Weights of a small contrastive image-text model.
Model: encoder patch size [8, 8], text encoder layers 12, text encoder activation geglu.
Training: adamw at rate 0.0017, 10400 steps.
Rows from block 3 of the image encoder of a small contrastive image-text model, named by matrix and row number. Rows with one number belong to one neuron. Each number is 200 + 20 x the weight over its row's rms, rounded and kept within 0 to 999. All counts start at 0. After the name is the row's rms in percent of the matrix's.
After each neuron's rows are labels from the 100 images, of 14976, where the neuron reaches its largest size: "colour at peak" is the nearest of a few named colours to the mean colour under the peak. Only what is clearly more common there than usual is listed. The data: rendered landscapes of hills, water and sky.
# u: gMLP up (value half) (encoder.blocks.3.mixer.u.weight, 384x256), inputs 0-85
# v: gMLP up (gate half) (encoder.blocks.3.mixer.v.weight, 384x256), inputs 0-85
# out: gMLP down (encoder.blocks.3.mixer.out.weight, 256x384, transposed), outputs 0-85

u.332,081,230,174,217,191,223,231,221,171,184,221,228,201,241,183,231,159,224,178,198,202,205,184,185,209,221,207,208,203,199,180,169,164,203,174,183,226,201,189,232,216,167,203,246,218,184,162,242,210,211,193,192,217,170,191,232,184,195,186,155,165,209,216,220,198,197,218,182,194,230,228,154,189,194,225,182,186,183,172,214,232,167,263,198,188,203,204
v.332,072,199,205,197,184,205,193,197,194,214,220,221,205,197,274,206,237,195,179,204,260,190,222,208,183,216,203,171,187,224,233,157,185,224,229,195,170,159,180,193,173,174,197,183,172,223,220,216,204,199,176,185,173,210,239,190,200,185,181,189,218,215,194,207,197,178,220,208,191,205,216,190,200,177,229,221,172,204,182,179,200,236,197,220,205,162,217
out.332,060,194,192,221,156,195,195,218,206,179,198,206,229,257,163,219,195,197,209,183,204,183,213,171,250,197,222,165,191,195,207,232,202,208,192,242,182,186,204,186,206,233,213,199,194,203,188,177,190,187,193,227,178,206,199,217,207,183,230,190,214,226,230,202,239,169,226,191,203,170,229,239,175,229,202,199,199,191,187,210,190,215,194,231,181,218,213
colour at peak: grey

u.14,116,225,206,215,207,225,177,184,187,192,189,196,192,186,193,197,200,196,173,173,176,225,182,198,194,194,190,152,194,193,205,192,180,241,202,166,191,230,182,171,197,219,174,207,222,205,190,244,213,170,192,187,181,233,209,206,214,198,210,148,192,211,208,176,244,184,195,185,151,208,219,186,186,203,205,166,202,219,180,177,203,227,225,152,210,219,194
v.14,082,213,171,171,227,198,246,244,182,188,173,259,200,211,209,193,169,199,217,182,218,195,202,181,217,215,203,190,209,183,206,168,200,187,222,183,182,192,213,217,194,191,183,227,169,215,214,234,203,201,197,213,184,166,198,182,170,182,211,191,175,226,188,199,212,189,210,194,187,187,199,204,231,212,213,219,219,230,189,211,174,198,203,197,193,177,169
out.14,122,202,228,209,219,240,198,178,197,202,191,193,199,175,192,189,243,173,196,184,167,232,182,184,190,169,208,187,215,207,195,228,190,206,165,202,175,192,174,199,202,192,201,196,186,168,244,215,201,174,177,198,198,190,172,194,222,200,158,203,181,150,189,200,228,168,219,183,179,223,225,160,216,232,169,179,193,209,209,231,216,216,184,202,212,177,200
colour at peak: cyan

u.378,105,212,182,199,218,194,196,176,205,196,204,224,212,229,194,222,186,182,210,181,207,172,190,193,211,196,209,196,188,192,208,187,179,181,191,210,226,177,184,189,197,208,165,172,214,163,182,217,188,215,213,193,192,186,222,193,229,162,193,189,141,198,218,205,184,162,206,214,197,191,211,191,189,230,192,177,187,192,163,214,152,198,176,174,220,214,209
v.378,102,188,177,200,185,212,217,187,169,219,204,186,188,203,189,206,205,205,216,222,161,206,160,212,200,206,207,196,208,186,171,207,184,202,181,225,230,239,235,200,203,248,202,218,233,186,149,188,230,193,161,231,205,160,203,205,178,202,171,204,183,185,222,233,218,212,184,201,217,178,179,174,153,247,200,205,245,186,203,226,207,176,192,181,223,199,196
out.378,109,178,208,223,159,173,200,197,214,173,214,222,183,207,214,230,190,225,157,169,210,175,189,201,231,169,186,193,192,202,205,206,195,164,188,177,185,248,209,203,206,196,227,206,218,209,209,199,206,199,211,190,234,210,192,205,223,207,215,141,238,208,196,169,211,191,217,207,192,242,164,199,215,208,241,177,173,181,221,176,189,174,229,209,189,203,187
colour at peak: brown

u.238,085,238,192,160,212,236,188,230,201,207,211,176,198,182,212,181,207,176,221,176,199,187,193,216,160,231,211,227,204,178,211,196,205,206,181,189,247,162,188,177,198,154,174,204,203,218,209,209,188,213,193,168,201,212,197,208,199,200,164,178,190,190,189,198,200,217,180,190,206,168,192,178,228,246,217,194,209,202,187,231,219,202,236,169,214,187,210
v.238,077,199,198,172,219,201,212,184,225,195,198,173,192,208,223,192,206,197,184,155,232,184,215,220,169,206,189,178,194,210,226,178,218,215,234,201,208,197,196,182,181,190,187,195,184,213,229,203,187,201,211,171,184,169,223,193,213,210,206,195,184,191,222,246,204,165,178,183,128,187,216,199,210,200,208,183,174,240,171,225,175,184,199,195,211,185,194
out.238,068,211,202,215,160,144,167,238,162,166,194,169,198,227,190,223,204,231,219,185,175,219,187,195,215,218,192,192,202,183,199,193,203,194,191,177,195,168,165,202,226,192,207,220,224,228,183,182,223,184,206,203,182,186,196,219,176,212,195,153,185,195,152,167,214,240,235,184,238,210,213,182,190,192,207,221,227,201,163,197,185,202,214,168,180,206,216
colour at peak: grey

u.118,108,202,177,203,176,205,190,141,170,198,185,203,198,216,205,218,202,221,205,214,195,215,185,185,218,226,196,180,210,214,170,194,147,194,229,215,213,204,162,227,221,205,199,142,230,189,192,189,187,209,190,192,213,216,199,212,229,250,219,191,193,180,192,201,209,184,196,221,188,196,200,201,190,215,209,195,166,191,191,191,192,183,234,204,237,191,213
v.118,117,192,183,199,187,202,171,233,176,209,212,225,204,190,198,206,172,199,221,211,224,169,179,193,241,193,176,228,190,181,203,214,224,220,176,163,210,228,245,215,194,203,187,222,225,211,170,179,224,222,207,203,230,181,192,200,184,180,175,225,161,202,207,184,218,188,196,179,227,193,182,218,187,205,205,221,251,171,207,212,184,213,166,187,211,220,191
out.118,138,228,206,194,211,204,210,219,219,211,229,183,212,196,220,162,217,164,219,209,224,202,216,177,199,207,231,189,193,213,231,225,195,197,216,196,221,175,184,209,203,182,179,204,206,220,218,184,177,174,187,209,195,170,202,190,197,199,206,193,184,215,179,189,238,192,169,171,213,178,225,166,168,198,180,177,168,214,224,228,231,178,211,226,204,176,198
colour at peak: white; pink

u.223,105,244,231,199,204,199,258,178,205,195,231,217,181,202,198,197,223,249,191,184,221,178,209,222,195,228,201,223,218,202,222,176,181,186,177,195,214,156,165,210,195,170,220,192,212,199,203,217,202,199,204,172,180,193,234,194,196,189,198,188,236,216,191,189,207,213,216,233,195,211,212,201,212,192,249,195,167,221,163,192,196,192,197,181,223,184,199
v.223,148,168,189,190,184,164,172,204,203,208,211,214,246,181,184,210,197,178,234,238,198,172,180,194,201,196,182,213,182,210,209,220,236,209,191,210,220,202,200,200,202,201,216,170,225,201,178,175,167,204,197,188,232,219,217,195,200,181,176,211,161,193,217,196,201,202,193,190,205,163,174,213,174,189,202,223,198,156,218,236,191,187,186,168,211,201,228
out.223,092,185,205,242,226,214,199,234,173,190,185,161,205,160,178,200,212,204,186,232,175,199,180,184,175,182,182,179,211,220,230,208,219,175,193,187,175,203,222,191,209,216,199,206,267,215,214,220,180,204,208,202,196,232,197,228,180,209,182,201,196,173,192,149,179,208,192,182,223,223,217,204,207,199,155,201,208,199,220,201,250,176,198,181,180,182,231
colour at peak: grey; pink

u.331,079,210,223,174,175,231,186,201,183,149,185,177,189,230,231,218,195,207,157,180,210,192,181,190,220,215,197,181,216,216,208,206,202,187,198,203,213,170,200,167,213,202,194,197,208,224,209,225,186,182,228,219,178,199,194,231,214,244,241,165,212,225,205,189,206,228,217,157,186,199,201,222,219,207,218,199,184,192,144,184,171,204,191,209,204,212,224
v.331,079,239,241,203,192,191,204,206,219,176,232,217,204,220,225,205,215,202,191,176,200,184,224,163,182,203,185,203,228,226,208,220,229,172,177,207,216,180,231,208,181,198,244,191,170,233,224,234,216,205,210,171,177,196,183,177,195,195,238,221,246,196,178,194,207,208,202,189,201,190,214,187,217,218,228,212,157,206,226,193,204,170,195,210,209,188,179
out.331,065,173,208,180,238,230,185,175,185,196,218,184,173,193,211,182,168,177,180,236,223,196,245,179,235,167,168,182,160,213,171,219,153,191,192,196,201,189,203,183,216,183,199,203,180,202,222,177,204,183,211,199,212,208,218,197,211,218,233,200,170,201,220,182,206,151,222,193,200,216,201,195,228,204,178,167,181,229,239,177,232,222,189,243,211,196,196
colour at peak: cyan

u.253,110,192,196,227,205,196,217,188,185,205,191,199,215,196,175,213,185,210,188,195,206,223,201,206,223,187,178,187,183,228,195,194,195,218,182,167,204,236,155,180,225,208,190,197,197,180,192,193,181,176,156,182,180,225,202,202,203,203,190,179,201,213,166,166,229,210,196,204,149,204,187,190,193,210,206,203,218,185,155,191,177,192,206,159,203,214,175
v.253,106,177,199,205,215,169,202,219,186,214,191,200,221,190,173,224,184,225,215,222,178,223,164,205,187,207,168,177,173,169,178,199,251,208,217,200,215,209,172,205,202,191,210,191,215,197,191,166,210,229,170,198,225,202,215,208,208,128,199,164,190,232,206,205,212,189,189,215,189,192,203,208,197,236,207,183,234,165,199,225,179,216,192,198,188,239,208
out.253,111,185,210,213,204,215,188,180,195,202,188,175,215,209,192,184,242,186,215,175,170,232,210,185,197,168,224,180,206,195,205,239,192,203,170,207,189,196,167,191,211,199,207,196,172,170,254,213,205,166,177,193,198,177,166,198,239,221,175,200,186,154,206,198,217,188,218,192,175,204,235,148,201,213,173,172,183,200,213,239,214,235,179,208,216,185,189
colour at peak: cyan

u.59,094,191,176,201,185,193,204,186,200,172,193,217,201,215,184,200,207,222,198,165,208,210,179,204,216,189,186,170,214,224,193,185,136,175,204,209,185,182,191,209,213,197,196,164,185,198,174,197,214,159,192,198,195,186,217,212,190,179,221,165,182,222,210,193,211,204,181,222,167,206,218,189,205,195,247,142,182,193,183,178,180,208,218,234,213,209,190
v.59,109,215,194,176,184,194,192,178,201,174,204,211,222,177,189,219,172,196,244,207,195,183,186,198,229,203,161,203,195,191,171,214,217,168,156,207,209,228,173,199,211,186,195,170,226,188,173,181,203,227,195,172,231,220,220,206,201,203,183,209,175,191,213,213,222,161,188,197,198,169,193,216,189,222,199,215,207,192,199,218,162,179,186,182,230,216,176
out.59,101,228,189,210,201,218,241,192,191,194,199,179,208,227,185,201,218,194,162,231,190,175,221,215,184,195,190,244,186,246,174,190,188,220,175,220,200,170,213,192,189,195,207,223,216,202,221,214,192,191,205,203,187,237,200,167,181,192,227,251,190,187,170,174,166,202,199,186,220,201,160,217,244,215,214,210,172,211,207,213,217,202,209,196,222,210,208
colour at peak: grey

u.302,105,211,168,176,208,216,238,227,205,235,195,212,194,203,193,189,200,219,201,206,209,196,178,231,194,236,208,221,178,190,193,191,192,178,241,161,230,160,181,212,208,180,202,199,209,201,168,198,211,229,185,179,209,208,225,165,206,189,190,172,212,228,179,217,189,203,190,219,199,201,239,224,233,223,232,178,200,179,195,185,200,181,228,218,188,231,223
v.302,123,181,197,203,171,189,213,196,197,167,202,176,215,241,175,220,189,208,201,190,196,208,158,197,244,167,187,187,176,181,199,241,185,187,206,198,166,214,166,180,220,207,201,180,212,211,181,198,177,169,191,201,225,215,228,216,218,181,181,167,203,197,224,171,214,209,228,166,179,217,226,166,195,212,191,164,216,215,169,208,178,202,180,188,167,199,210
out.302,092,231,195,198,191,166,198,179,241,174,200,204,216,218,175,186,195,208,173,185,242,163,217,185,199,205,205,183,159,224,225,192,201,168,200,219,212,182,186,179,189,191,197,182,206,199,205,183,198,214,252,203,195,196,249,203,219,187,191,213,222,225,204,202,168,160,207,195,180,203,227,206,200,189,221,206,134,196,181,221,203,207,195,184,220,198,187
colour at peak: cyan; blue

u.313,116,204,165,178,179,176,203,191,228,201,229,212,212,210,179,196,189,238,226,198,208,199,181,159,198,171,173,196,175,168,182,197,179,187,196,207,212,200,201,222,219,196,207,183,206,213,150,173,217,225,201,235,206,203,229,216,187,172,177,215,175,240,207,229,233,198,173,209,207,197,178,208,174,225,232,206,181,182,171,222,159,193,214,165,213,225,175
v.313,125,180,186,205,210,177,178,214,224,238,218,254,219,175,207,173,216,161,204,191,225,212,200,184,189,196,193,196,192,221,224,212,231,224,218,183,234,191,209,203,181,183,219,155,183,186,206,165,154,219,198,201,215,177,194,185,206,171,192,209,181,202,213,210,205,200,176,243,173,196,208,224,215,192,200,207,200,173,195,220,188,208,177,200,188,194,205
out.313,144,188,187,196,224,221,178,186,193,201,209,160,210,194,191,173,210,188,210,206,191,202,200,209,196,206,205,190,182,219,201,214,211,149,198,225,200,219,184,212,195,198,171,192,217,186,212,189,189,166,211,189,182,177,216,239,189,227,161,198,211,185,200,181,195,222,180,168,194,173,251,165,200,211,171,177,208,225,199,245,217,227,166,192,205,206,214
colour at peak: brown

u.163,102,189,181,209,227,179,158,176,219,219,200,183,202,200,220,202,212,193,201,191,210,244,168,226,164,199,194,175,205,201,248,154,170,207,223,218,209,182,208,184,223,209,218,196,212,163,164,198,214,196,178,199,175,174,203,211,210,194,165,189,199,173,217,233,220,240,167,221,196,206,217,169,191,166,214,183,217,217,201,224,213,218,219,190,188,202,205
v.163,095,184,201,186,212,198,227,231,215,180,239,225,181,178,204,183,218,178,184,212,229,205,223,168,204,174,216,203,193,179,226,179,203,184,197,202,225,202,205,225,179,166,197,227,190,191,220,161,186,214,195,199,183,221,231,190,198,189,210,192,195,239,189,220,193,167,183,239,162,186,169,208,222,198,178,222,157,206,202,185,188,198,191,224,229,204,184
out.163,108,201,192,218,197,217,217,183,150,195,204,227,183,198,203,200,176,190,178,232,191,202,226,211,188,189,167,204,172,231,178,198,170,187,168,180,190,200,207,208,207,179,208,182,240,187,179,199,205,164,228,148,215,190,199,196,191,184,232,226,225,169,181,172,205,211,198,199,178,197,219,242,227,175,210,220,188,188,199,219,218,147,218,227,192,211,206
colour at peak: brown; white

u.188,118,188,183,172,200,171,206,186,206,223,220,192,184,227,167,211,193,221,203,231,197,186,170,211,205,223,174,187,179,177,167,162,190,188,200,221,195,193,220,190,222,197,198,185,211,183,139,188,210,224,189,198,237,186,221,248,180,158,175,230,205,200,213,247,191,163,164,244,180,199,202,189,167,240,237,177,188,171,186,220,194,159,209,224,189,206,230
v.188,111,201,190,195,186,174,206,202,223,235,218,196,229,220,210,197,185,184,176,185,189,215,185,193,222,193,203,177,170,212,197,242,211,215,215,209,177,225,226,178,205,209,227,212,187,196,189,218,208,204,201,195,219,188,203,187,198,187,203,187,210,198,230,238,201,180,185,222,171,212,198,180,179,225,185,166,215,200,177,214,179,164,197,213,195,180,164
out.188,130,222,202,176,237,219,212,186,211,224,190,198,188,172,221,173,222,206,188,203,195,185,221,226,183,226,192,202,203,206,202,174,183,178,185,220,204,188,175,231,167,179,175,199,210,184,209,199,212,199,210,215,193,169,193,206,190,227,185,223,194,177,197,226,196,215,192,183,195,203,226,175,200,203,178,192,177,229,198,214,237,203,176,169,224,198,206
colour at peak: grey

u.381,108,192,186,198,224,215,196,192,203,225,191,198,209,199,195,211,197,214,230,170,205,213,174,239,168,208,220,190,213,180,230,179,193,221,217,179,221,189,178,184,204,222,181,180,225,184,185,194,195,205,190,191,190,165,186,198,256,221,192,164,163,181,207,210,226,222,180,208,214,171,204,199,181,170,200,220,223,202,194,203,178,234,194,181,184,198,203
v.381,099,197,190,171,174,228,244,217,205,170,217,226,190,159,209,201,181,197,199,206,204,189,187,194,232,200,168,201,190,172,192,222,204,187,176,197,201,231,240,233,173,221,184,231,197,221,167,185,227,201,215,219,212,179,209,229,165,196,195,223,207,204,218,203,229,172,193,195,209,173,191,193,182,226,223,210,203,178,201,210,195,194,207,192,223,235,181
out.381,124,193,203,194,199,203,247,205,194,208,208,194,180,240,181,189,183,215,212,214,183,202,201,212,243,216,193,207,189,197,170,184,186,208,204,229,190,197,189,225,182,201,218,259,190,215,135,191,205,177,195,213,193,211,200,196,216,190,240,183,167,227,220,220,196,223,198,192,200,201,193,225,218,218,190,156,199,234,191,207,180,187,176,235,203,222,198
colour at peak: brown

u.164,114,190,214,213,201,189,171,162,189,198,186,195,199,196,199,245,164,185,180,205,171,195,178,191,215,178,174,164,201,205,203,198,118,202,169,187,201,207,192,171,216,207,189,183,199,193,186,212,194,189,205,220,200,198,189,189,194,177,219,219,209,195,191,187,216,215,249,195,212,179,214,190,185,216,227,178,199,208,188,192,218,191,286,215,174,201,210
v.164,107,229,217,175,202,175,192,205,226,201,224,192,225,223,202,196,188,234,202,168,224,185,226,221,157,231,228,223,221,185,216,187,227,174,204,224,212,159,204,201,181,181,196,210,207,235,211,208,189,224,214,206,195,209,222,204,188,223,173,215,223,212,165,198,168,219,199,201,196,209,191,201,221,175,243,221,198,194,215,192,183,183,191,178,212,177,224
out.164,124,191,194,205,198,200,188,192,201,186,214,204,210,178,211,204,174,156,207,201,219,205,228,196,185,174,182,197,195,216,198,224,176,218,167,189,231,212,209,183,211,189,227,205,210,197,207,196,182,195,194,182,189,193,219,179,198,184,223,232,206,175,212,166,202,174,204,193,194,191,177,193,189,194,205,237,180,184,210,193,227,166,223,246,202,182,195
colour at peak: brown; green

u.37,087,180,192,185,207,213,187,189,236,179,246,183,204,239,245,204,214,208,185,162,195,243,192,213,195,217,171,180,268,195,248,198,190,203,239,204,178,217,195,216,187,178,231,180,158,203,226,216,238,188,202,189,156,175,215,224,227,194,204,171,241,212,240,221,199,204,189,190,192,200,198,178,190,172,211,167,187,205,197,205,183,212,196,230,190,202,203
v.37,084,152,217,228,187,190,205,190,216,193,213,230,189,245,217,190,206,186,197,197,177,207,228,174,196,208,193,223,236,211,182,217,196,215,187,229,213,209,237,228,198,200,250,193,139,189,229,209,223,207,196,204,205,182,178,177,187,203,232,215,234,209,220,202,198,194,181,211,242,201,199,200,211,206,200,182,198,197,214,183,224,225,192,234,196,195,197
out.37,075,228,194,173,226,201,176,209,165,205,174,173,181,174,199,200,174,189,166,230,193,212,158,212,185,233,217,230,192,215,201,168,202,198,223,195,189,173,194,185,174,200,177,200,218,203,218,226,191,206,199,226,178,220,211,217,188,217,181,217,208,179,180,195,168,211,190,172,196,215,240,192,221,194,195,219,236,230,179,187,205,210,207,154,190,195,230
colour at peak: white

u.228,095,209,187,169,195,203,167,173,197,209,215,195,204,186,208,174,212,214,203,181,202,204,215,214,155,219,216,141,196,223,232,204,166,215,227,237,205,180,159,164,190,197,199,183,201,198,190,223,190,201,218,206,173,226,199,221,237,222,213,182,225,201,214,270,182,208,192,214,191,237,196,202,185,196,194,201,185,188,210,191,191,227,219,176,195,171,190
v.228,091,173,208,185,195,222,191,177,214,210,206,197,208,234,209,180,223,215,211,186,200,224,225,177,188,212,190,180,212,218,209,194,175,193,233,189,186,212,180,192,210,189,219,186,156,183,227,173,236,196,192,197,185,152,211,228,192,233,239,200,235,210,208,176,228,222,224,223,215,212,198,170,210,201,225,180,154,184,174,211,226,229,230,251,230,193,193
out.228,079,233,177,185,204,216,198,253,202,198,175,182,212,170,201,187,164,198,172,216,200,179,193,189,186,204,206,204,187,167,195,191,221,180,208,189,199,166,232,191,172,216,173,240,190,224,209,222,182,228,213,213,171,237,241,205,188,180,208,220,220,214,205,198,172,194,186,180,182,193,195,205,227,196,215,239,211,230,182,210,194,202,188,186,178,199,193
colour at peak: white; cyan

u.106,113,197,208,220,199,213,186,144,189,196,203,207,213,213,204,233,209,181,194,175,219,208,161,195,199,184,203,170,189,245,204,210,174,218,198,153,174,202,183,169,189,213,194,158,182,199,178,215,194,176,204,177,193,204,200,212,195,173,185,189,178,201,184,196,214,198,206,211,216,209,220,174,208,230,224,179,215,195,147,192,156,244,205,186,211,192,208
v.106,114,198,210,166,182,216,227,187,178,194,225,244,218,186,180,200,199,225,191,220,184,183,196,180,226,188,187,213,203,196,186,182,205,176,171,204,204,228,232,209,193,206,181,219,211,206,174,160,205,212,202,219,223,204,217,209,147,209,172,218,166,200,199,180,224,168,177,204,210,183,180,206,179,221,204,250,222,198,215,223,213,182,207,211,200,210,174
out.106,126,169,190,224,180,201,208,254,171,188,199,206,219,191,164,219,205,200,219,202,170,190,181,175,238,168,182,182,162,189,174,190,236,204,192,192,183,235,212,224,201,231,239,231,259,213,183,195,199,191,175,174,211,211,171,182,209,177,189,179,182,206,190,169,223,185,215,194,199,210,194,221,203,229,175,186,208,187,198,200,198,175,205,222,177,219,193
colour at peak: brown

u.357,110,192,222,220,160,245,172,198,178,174,208,195,186,256,185,167,230,225,181,153,203,212,202,177,216,165,206,172,208,202,187,211,203,194,192,215,171,204,202,214,205,209,196,206,180,224,216,183,209,164,243,200,158,219,189,251,176,228,219,141,219,233,174,190,225,176,176,190,188,194,198,179,190,223,207,199,186,192,221,194,206,262,201,196,198,212,206
v.357,105,212,220,201,245,212,216,201,173,197,178,227,171,204,223,188,220,169,226,221,173,194,210,215,168,214,205,205,233,189,212,203,203,228,177,165,199,216,200,218,213,171,202,237,201,185,209,200,222,172,161,191,179,201,164,180,176,234,221,181,152,207,166,188,212,222,194,202,213,214,188,217,218,198,195,200,230,252,210,183,219,197,224,167,181,200,173
out.357,105,157,192,206,174,206,219,206,175,173,201,183,214,186,178,228,180,195,179,217,190,205,200,205,214,182,179,170,141,204,172,210,201,195,182,188,228,214,189,182,199,248,218,183,241,210,184,208,198,210,194,170,210,248,214,208,200,185,219,230,224,194,181,154,157,195,205,233,189,212,168,220,224,211,209,217,184,167,197,180,195,173,200,202,188,233,202
colour at peak: cyan

u.29,079,214,224,214,215,208,173,224,234,169,162,217,188,198,187,200,213,213,179,176,208,191,186,213,205,188,200,185,232,217,239,182,185,215,222,175,196,186,196,192,197,190,181,195,197,193,190,202,224,189,212,220,175,159,205,222,204,214,159,141,199,182,180,163,191,219,198,194,185,186,202,167,177,181,237,148,193,199,195,205,185,199,219,201,189,211,182
v.29,085,175,166,192,232,228,198,230,212,197,239,178,214,219,180,192,224,199,208,214,164,237,233,184,215,196,209,200,233,176,180,196,206,200,194,219,201,214,185,233,215,218,204,221,201,174,183,216,199,220,199,225,203,201,216,219,190,201,229,183,182,226,191,208,207,174,179,231,173,218,186,196,211,216,184,199,187,171,221,194,223,190,248,196,213,237,230
out.29,047,186,205,244,193,191,192,224,207,184,197,210,221,234,190,198,177,207,183,215,172,226,185,168,198,210,193,228,250,188,204,190,210,206,203,198,175,197,219,212,197,244,206,215,184,227,255,210,195,150,198,217,204,231,171,220,172,206,229,194,201,223,204,203,213,181,197,205,221,209,180,187,198,195,195,249,205,197,197,202,195,212,203,192,168,181,220
colour at peak: cyan

u.314,098,197,220,203,209,225,215,168,194,222,165,170,211,194,180,214,180,214,214,216,159,200,214,177,186,213,215,228,210,187,194,173,183,192,206,208,218,190,212,203,167,212,198,206,209,174,201,250,201,225,197,219,184,210,194,221,212,204,222,204,178,178,196,220,175,192,192,209,196,197,191,168,212,202,204,216,203,213,206,182,198,173,218,205,237,209,175
v.314,091,167,216,218,221,221,162,223,194,192,192,204,171,181,208,227,191,194,192,193,188,252,177,166,192,176,179,196,238,168,223,183,224,247,193,194,195,228,222,222,228,187,198,246,188,176,217,206,222,198,189,237,177,186,183,206,192,221,207,217,201,209,190,190,234,218,201,205,204,216,200,201,195,182,180,189,208,186,219,182,233,201,247,195,155,216,220
out.314,086,174,178,206,217,182,219,235,205,173,207,180,201,185,196,165,203,219,244,201,191,210,201,203,192,193,178,167,178,191,185,207,237,169,198,211,200,213,198,230,204,215,193,232,195,194,173,189,207,197,190,196,184,210,202,215,196,185,206,202,220,208,218,219,173,216,183,220,196,176,197,171,143,194,152,172,208,199,189,209,224,197,174,199,186,218,196
colour at peak: white; pink

u.267,089,210,216,189,191,216,229,167,209,188,188,202,197,230,193,212,224,236,235,156,171,224,187,214,204,215,200,180,196,190,178,197,185,192,234,195,193,210,168,207,229,210,201,204,218,210,177,212,230,177,201,210,181,177,217,245,176,194,220,144,192,229,189,213,220,180,184,221,180,175,194,190,187,222,190,168,203,221,175,228,186,199,222,202,208,247,212
v.267,106,190,187,185,237,178,217,235,208,205,190,197,187,176,233,166,198,182,221,214,197,202,222,213,183,223,203,238,217,203,218,189,201,199,224,231,213,190,222,199,177,198,205,225,194,202,225,195,196,221,164,222,179,171,176,173,218,209,172,222,179,179,204,209,173,231,166,211,217,214,175,202,190,186,177,188,189,225,222,191,204,199,185,183,169,198,181
out.267,074,213,217,195,240,215,220,186,149,157,202,169,197,198,214,187,198,195,238,238,208,230,221,176,199,216,182,252,206,224,185,204,191,196,171,192,191,188,201,186,202,193,185,211,186,220,178,193,209,158,180,190,209,199,191,186,171,197,210,213,156,193,190,185,185,208,196,179,207,175,225,171,203,215,151,187,194,221,215,205,229,228,174,206,202,188,195
colour at peak: grey

u.305,092,192,207,211,210,191,156,215,215,218,222,211,183,235,216,210,180,204,242,203,177,245,194,211,166,213,216,218,223,206,191,179,211,223,236,185,197,166,221,171,205,204,210,191,184,192,178,188,208,213,192,215,192,210,192,215,196,197,236,163,175,218,199,202,216,203,185,217,178,202,194,193,175,219,205,200,202,201,177,224,193,217,219,184,216,215,208
v.305,093,228,212,215,187,197,186,173,192,185,205,195,199,233,179,216,188,184,205,170,164,224,176,177,193,170,191,183,211,207,185,208,183,239,219,174,168,201,168,189,223,240,195,193,194,213,197,242,211,177,191,193,179,213,205,200,197,214,218,151,201,205,180,179,229,189,222,176,190,221,248,156,201,226,203,168,212,207,165,220,193,230,196,166,169,223,196
out.305,093,165,175,169,209,221,212,194,179,197,213,225,178,231,197,192,185,219,209,213,184,211,202,212,222,178,197,164,160,198,160,217,160,206,181,210,196,231,215,222,197,193,206,212,186,203,161,203,205,211,189,187,223,188,223,218,196,176,221,206,173,178,226,195,163,212,208,195,186,197,206,213,218,212,192,194,226,228,189,191,214,188,200,240,212,203,162
colour at peak: brown

u.0,095,223,223,224,181,204,215,210,233,184,236,185,212,246,201,180,255,222,186,174,223,211,200,207,216,202,188,167,225,217,231,206,168,206,170,230,246,214,188,160,236,173,218,195,179,190,176,196,234,198,203,169,209,162,208,200,195,216,159,198,221,221,200,181,210,202,196,229,171,202,188,169,177,195,231,165,156,203,214,177,210,192,209,180,218,192,184
v.0,094,221,232,170,205,196,203,187,203,226,208,202,214,193,236,160,207,178,190,168,245,195,206,215,195,218,262,189,188,197,238,197,198,208,226,209,195,185,192,196,156,196,186,193,199,219,219,194,203,190,219,190,178,210,235,188,212,213,156,219,218,189,183,183,180,199,198,174,176,218,201,182,197,178,245,244,209,218,203,211,170,245,187,183,233,201,183
out.0,096,179,212,173,210,212,231,206,219,209,195,248,222,175,197,215,195,189,224,220,188,195,169,182,239,196,178,226,209,177,183,201,213,215,184,172,200,209,240,229,211,197,203,226,207,204,150,186,224,215,173,228,214,176,178,190,197,185,195,218,153,216,224,209,213,174,210,198,221,165,171,224,174,237,207,184,205,191,184,226,202,199,177,194,203,244,174
colour at peak: grey; pink